config.toml
dataset = "views of escape-time and Newton fractals"
encoder_shared_expert = true
max_steps = 36000
final_lr_fraction = 0.01
Rows from block 4 of the encoder of a small masked image model, named by matrix and row number. Rows with one number belong to one neuron. Each number is 128 + 24 x the weight over its row's rms, rounded and kept within 0 to 255. All counts start at 0. Numbers have three digits each. After the name is the row's rms in percent of the matrix's.
Before each neuron's rows are labels from the 100 images, of 14848, where the neuron reaches its highest value: "strongest on" is what is common among them. Only what is clearly more common there than usual is listed. The data: views of escape-time and Newton fractals. In brackets: how many of the 100.
# fc1: MLP up (encoder.blocks.4.mlp.fc1.weight, 512x256), inputs 128-255
# fc2: MLP down (encoder.blocks.4.mlp.fc2.weight, 256x512, transposed), outputs 128-255

strongest on: pastel (52); Julia set (38)
fc1.208 074:121136089113124139122168130095128105114185141147133128110132084159104137155141088126132128111132077147145133116111142165096113128098140107116113143123115168112147099115145140133103140131145145118121112118187130164135139134147144101116198148147159096169157155099111123173157139130119180122134149130093093137143148147127173112121141167087140104118094109158113124156153098121131097106202
fc2.208 082:161128137138130119147105120170107134123101110150103137130116177153147136141120121107124142127122160124115117131103114116146152162160144124112161134149109103102120131145108106140166141101160117152128125152102140081098092086100093118108122094116106177074085141176127146083138123123121172124130095080163166159113152190164110154119157125120131142133157111146155204074127103153138147098098

strongest on: sine Julia set (41); pastel (34); grey (32)
fc1.76 078:149127139129125157158102131137182091116130153148148101140091126178130091130140131168105163102147145129153091117142173093146118125088129137069158155123148155110132141124105110166119110139127139146142118175123154118113154116131122123174137136106095158121137143116099100111133166156135151152136142137114130111097140147144143114122143153106163159115134139090106111088137099112088143142131
fc2.76 080:159132110145143152125152174108107125140136101110128140126086111102151148096115137167118153164117127126141137136144146114137119148135111158090093131172112157092134091091140103155166113125142089125099114124126121121113135095116103126106128098163171088191135163108130144156134163143123121100087131106159103170151089138133139124103133126093096157110127133116080145150106140143073146088163

strongest on: vivid (56); Newton basins of five roots (41)
fc1.429 091:122125115166131161132116131123120168120110127175098149130163151099155146128107125113123151152160138093124117130141121075127137127164140149144131099153095124127164110170095114124142166138092118139129062139119125129127106161117085116143133120110138089123113153142148121124153091063138120114142126141139203122131132128110154135145108136165138092144157118115117112172163105149128096134151
fc2.429 099:118083136136157149118148154186113115119120121160136087165097150073163161117071121101113126124098144110149149168125145114138132103116171105130089147106154116148151129112147119132100124124115090147141115150128135179114159133114122136089155144129155147117102103104118148162118116142112082124142139159096117138101114110170067111090107129105156137124148087125118166153110117103137083118140

strongest on: sine Julia set (63); vivid (32)
fc1.103 096:140092134153118112157162116127108141115121147130149144129141162139121124128118121125101134125126098134132139113102134105159104183107116093102134102142106143110148161140130101119132126151100140161156168086117144137143112076134147104133111140160141112119123120127163165091165177146127167147135106097148157144138116172154110159096127104130121101139130100139115125089130101144114101106138
fc2.103 116:131127109096153155114125106134151153159156147120151139101128113120132129123131121092115133145128125096151161172128142152166148119086144160179148126109105159141187116110107132112121096129112128118103134146170116170092138160059112129127159152112163129162107115100093103109098128141131070127148150127108087126107127142132144126114097118127116107139149130135176115144110116120140177150135

strongest on: grey (46); pastel (43); Julia set (28)
fc1.284 125:119093135120135106156119082102171121129124150179139079081143126088138125110092095165118139098147134139098158096122171134100122130122130196118139154086134157118106129133124129144136096149147099143130122120141147129120141138077095132092130152182155087141158081120105139156165135153159128090092090091102181129190133126126113110137166121160092120127137155121172120129098116142128103154129
fc2.284 089:109139136128125143139106128112162095145144142105121137102159103124139116137132139143117126141144158131147100148112131146128116154181112123134141189155128102100118105108171108123151148148077110192109096102132176124136140153089133134121129163104161111129120149107147139124114140157108129122133142134111175130111090142128079138103139122134101135175100082145130076116141142114151101116137

strongest on: vivid (44); Julia set (31)
fc1.355 117:103112130126113145121126137147108129131113123143146142128134129100133175108118118148111156147126091125130154135141122151129158139136193124121140132116125083165116092138128071128135152153164109112108147112130132145123101166113145172187141114114145150148163181163087144142157130159140138153119114128144146143128131114146131109160125142107175096135120127148108162183117121131156187121122
fc2.355 095:107156130161065143103117181120139129117143142115102120166127118135174162149132109129127136142109085099087119101121135092098107144114139133122132115159103110157090115144136117117167122157098123108131125164117117196116107101131144124127144147123071118133082122150194100110137140099152126139107161115124139069091140086096154073106159134157167153098103163101092140094143119111167153172141

strongest on: Julia set (67)
fc1.381 090:079092110153155156146162092103115150107106126088142115148181151141131126149112125150109100121164130129099154144102192112114112161158108112086117127107135138150102136190115125133165155141113149104098121118175128144127113110134124156146151103114177114129098124159095144120178135071114121100141128124120110105133100121132155124140120098119121152077148104107117120112151109109132098116117
fc2.381 102:151131123114189135131122088127126116099161118085130124148114113143112137104116140127067125101105111156155131120132138108103106145118112125159158140144109145103124111107135172121114080092130127161113150115098119131150128162125142101142144079110122080090171152170122150113088142146149092121143137165131084144107159146108116111124164066114173145128141163142162145109087155125114080162115

strongest on: vivid (94); Newton basins of three roots (28)
fc1.230 101:110115093109145102172121113179149099157132150137108090156098107142184136124109111124159132151120173117115146131155175121150103078088168113135102147160103131110106101167112158124144166161167142152110112120142117106116102143138124111147174173104136127152146131104103188129122158086137139099150087134118147107167161114140184121127111119121148131142111195119125162134141088157122109142143
fc2.230 096:124083106110128150164105124133123127146138149134118109117135098121161051129151130101143130124148168100126144118133078096106146074152113086144106081134137159112134110121114112102150142120072131158140101115180145176156130099094122086132114124089109123113162137099095122157147100111162094133111166140109110132134154146117117124113161133095131116107105087118145121081169110112045120151158

strongest on: Julia set (44); pastel (37); cubic Julia set (32)
fc1.61 078:125111118126139137115122150137146157107117075135161147098110109122140128092131099159114096098156123122144123123131125118135122149126134144118147118130120121100079163195104096125143102144109121141092161128118139103147105130101073156144120137097141091125129125165130133166115157141137154124134134137122116154105099132156108126087160146153165148160133107119117131116147109176161110101152
fc2.61 085:122146090091115092122094132111177077129166162103090103127155125118114112163142131077145151108155155101113138130095189128116152118089138123132113110156157150160145117063101172130136149119153135135165150131124113114111157111172131175124166160149146171103122106134108097173151122129155161102072125154094130164157126118141136140143123121105111104124115155155132135106124152114132124172166

strongest on: vivid (60); sine Julia set (29)
fc1.93 113:135099140145174152143085101174137149096123166131109105139120129054143152143111100117093106098113091122117121139174126131138107124129118168135108101139122135114172139093149142150139154119207090139129139109119126147150131119119097150092112139123118089130135120166113114102155105127100122097152154119155144119098131138125108133138119090113109114138097141110108138106166139134128139102119
fc2.93 091:108127131145161070112132159146109153116120129151144169102143119142128167152133120167131086143145121131093167093155139144115094092175152132135101165118171072115149132109096150126076103157111155101152102137116119112163115137146118118176131167120172115146142114106165114095085167137141167145101139158103103143154149096114071134149139129149115126104105112122111124137080135133126099152137

strongest on: sine Julia set (61); pastel (35)
fc1.42 088:142078118131129111119187137135105148137106132119137116153142131136145174112156136163148144115109145132125131121109129117117119160156160095114173158106098089121145155116170113171147100136138136108152158099095118146114103149120093135143102153137139126106127114101125143110134110132105139148114135154124151107150136139093111128133174072134140135093130130114146155135122113117085139121113
fc2.42 090:085153123126127131138062107105109114125144120114102103162162130150120116119144119134147094119133112092142096128077120146123159057163104149147117121177124102121046151138115136123115130124082133141114165142128107066105106121127088126126111131101137106122071128100139155092126104096152097171167126129133109135127151115124150169152128156137149145137101108142104139112150158106104172129140

strongest on: sine Julia set (70); vivid (37)
fc1.452 096:117118117094155132122154121140103100131107134069130135132103115155134107128146168134156135098156103143101112148132130121119100114140099145099125116091079143090154128127166109110112133135154116118140143160148119102119132148126133118115168127119126142119087091149134116134196175170130125145110091084137143128128136125130145148112110105101151119148142107139128090115127174117124089108104
fc2.452 098:114131123097088137165109118124152150082157112142153108079128152104103169090107125087129121125118160143179137139156115105125132089115158138097140116129138106100140110096104168124130148134139123126107105160161089134180140113094161162110118124131111160116159131118149135114080165119077150107124117149085161158157123140134161122143125147143119131111105120115145108123090105176147118132136

strongest on: grey (75)
fc1.333 085:119137143181128182115128110065107110077106147094131165127116101117113131138140143125130166129162099140130172130144136151134118105128138122118130120142113124142153126125097086125168110157100144123128107147115122116118131139124133081118162138166133128171135105130126092093108146093131141126147104123077166143131094131144100106084144107132134091140128141124080132151127118100099098088137
fc2.333 104:122118138128146192112102170182107120129131131158104117119061106131141162116141136141148148117108124145102143165100129120197144116123129099122117084100106097169103145159104134121133141141114123147138132146148159146096174150126118139142153140133118146116110099116152127145098110131130140120164147132105134106137146100145126137091096131130099138117092110136103130150124096124151156091148

strongest on: vivid (47); sine Julia set (36)
fc1.170 074:127107106113144105102121136123143116066067102152123121128122042131165149137118089086099163129116148132132120156108115144102165132160126144090133128110132130155126147116105134157133115163102173096119130131118109112158164093126145142144144159123068137155152114146148136108095123166129110135128148109143113134140110134083136178143140123161131115162142105124161151145132099090099132110111
fc2.170 076:118112088158142111134182098137176144133115163118131121146142113177151123125185146112090132127179110134094113115150133157115095113131120141146090120117116147141130166147149121134137115161128147107165130106106118146161119119132144098146149141140080145069093122100142143134103149108125154075155127128143108112150107129119166099185163123132080116134125127078107150133117149143089128129139

strongest on: vivid (66)
fc1.480 081:067105097142112111130166175122086173108145128109130120088137142146105110135137160137131154116121109106154134146135138157143155124103109177095146130130144089144126111160097147106102127124143120140122102128158105157143089162124109169121107104130116116123147141157115108138153120176153119119146105134142157096173145130123133176099094141112142164115124135182113109141147142095103139147102
fc2.480 081:108133092148132171090140126133144155104075099093129132136109146153088126140145108095114141135124116116127165099165116116142133111092139129143146120118092116109141131162132124166145130136124122125139140150112121155121133127166111122116106106103134164102095120100154132103111155124137204194133132135165186148102127174126153148163157115142161140096129114156097107114165160074107147161123

strongest on: grey (50); pastel (41); Julia set (39)
fc1.339 077:147129142112166152068149061129126119146101161128132130165175164126123118178113133112120084107142128112103107105151133114098139097120119166120154107140123113128125113140117143144128124109110123143114134103128124074104124130160172143170161123095140149136126116156116079151132118098106169126101176165104126116136142160146100117096130140114143115127168126148117154114112158146123141095123
fc2.339 091:161159127139098135136146130138112111107091114164132135117110113100146121176065135152140146140094146117117112081130102122157102174085161100129110116117085150121155099150146208103143144122120121112119138141131155216134155087129088114127085122150120137109175130138098122096125142144120110136122110126165128128124091084110131134133107093120112153100112130127111152087109132131169133136092

strongest on: Julia set (58); pastel (37)
fc1.237 091:087085147104120153114120082130129139131111107107103149117141179133121161175118130125103102167125142133099146103155154119134129167181123127142106153140089131130148121103090111119141115132147117105127140176169116110143151130125121143109168180092141115082109102150119131113145135120123180159140119163131133132145132135101094122134104107141143125117122104097169131150143125145092133107094
fc2.237 102:162166134143112120137144120118147105123109117077133142112093099111140132162128107133128162136147122143152105125149119125114135108064129099118142108098144145158143194132129148105098115102130144119150126104133125163109138115139179093138088085178131131132124140150138124152138095115135057130143136103148124133115133086123140146128154149103125111134131116112107065114121143078130140133196

strongest on: pastel (35); vivid (33); Julia set (27)
fc1.187 097:082101156138085111132118116157131129159152160158139108146119172148134133144134119140120120115148127080104094126161181114108137090111139110110113096160153135105105118115156131115147120117139125132087148164165129124091137140118155107150113164105127170087144102167104110107110130139100166087121087151197150124121145131091108147073140100133186139206117089108119116094129111133101138088090
fc2.187 095:119145097115121120146120126125124095132190089142109113139169130114091121105127144108177151149153127133125117144124119156119112132156122112128134136132176117168130081157118154127103174145114129152156128092134117110098108134131165107114079128151139135172131140133064089131131131151148159104134116107084146119136126179104121068133133146128101140113134072136115099151154130091112121103122

strongest on: pastel (48); cubic Julia set (27)
fc1.249 096:138072138115088117138112131112181129138132113108116136118111143139092138110147125158164134137131128153128152147134132097151117110144093134090142098085096147151132129145134101098145129132155116114123106105140114155158106152102108089163144155140145139119144133132146135138159140153138089137144061155160106063136137135152133099099157123122139139083093133196117135124184104141144143124150
fc2.249 094:151128148110085137152133151152123130141129131123137108126152137157176138160119138115111156155180105113146085096124135099104138146161127145097108152108131145127085129161120112133125121145116157098151127109129130110146122171134149109140143156090135117118133149064160078133112104094132124170111108137143062117133090137136164074113148137149163096160129109124187107097108107134119100151126

strongest on: sine Julia set (81); vivid (40)
fc1.419 091:159097108108143119124118103102125159153132123142104142157141125144116135154162138118117167099172134111102111098111104155129108149125102129118154122126147114090147108112196146156119159174161161161115118101091112105167139113095197071124174104113149114082123131149144101145134139144124157193137127122134102139149129154145133129150142084124128120186102073093139132140131129130112146132128
fc2.419 097:099072126093137156151113122171081129109139155127143132132108149178113119125120141145118104127136134120166160122117139139159147152138120127156098126137108118175144120114144087092121132096096123130155115150084121114101125129114119120113147123164073149105141116139139122135137136116140144082146089162151149113108151122123168128092121178126139097101119149175072122153083111110146130148107

strongest on: Julia set (46); pastel (34); cubic Julia set (29)
fc1.82 112:120100136184102117102163114122133135128141125138119147092125143124108150159123103121141099128128164152094124127135171156160128170130118139115138118113139151126106103104134111150185106127128110126106117142116124133148135122123110102105132186164115133114055090106132149112127111148150121118144133108150125125119121109147127152161135140128084132130099097124126139174107134119134129112138
fc2.82 103:109120118089124146108158125128118138102143158136123104110190126138076104138141138131138134157130140121127145116109120117161117162126102092129099155095153147161056125134152149115122169136159132120122125120177134137110130130115094097108154109150123157109137122123161084150130141126114138186166160173127128072131140074162152127160160135138123132132132141129113112124125135098162116135168

strongest on: Julia set (46); cubic Julia set (35); pastel (34)
fc1.203 106:091132118159081104140111083074121086115141111118134108135122144102158132088094142108107131094127146102169111103088099137123116175137127099139136086106153121074134106076171171119166163139137119144144145144127136160104127179101108115111112113148146155133154088117100113128132120146083133105133131141134102131149117112094142128180143137145117127132109098140130114147125131104154122176110
fc2.203 112:129155121163114156131147084149145100140167160117128130101180143151121112081151156139153145133128145129111114107134107111064097121131140124151121129137138099109128136113148134171120166126125171135121157183115155125165107146129129118101109122146094174151171121108107103143109141144128124149166144136114138195124103120109079141152095177108121113153104173093140110117121133139104135128120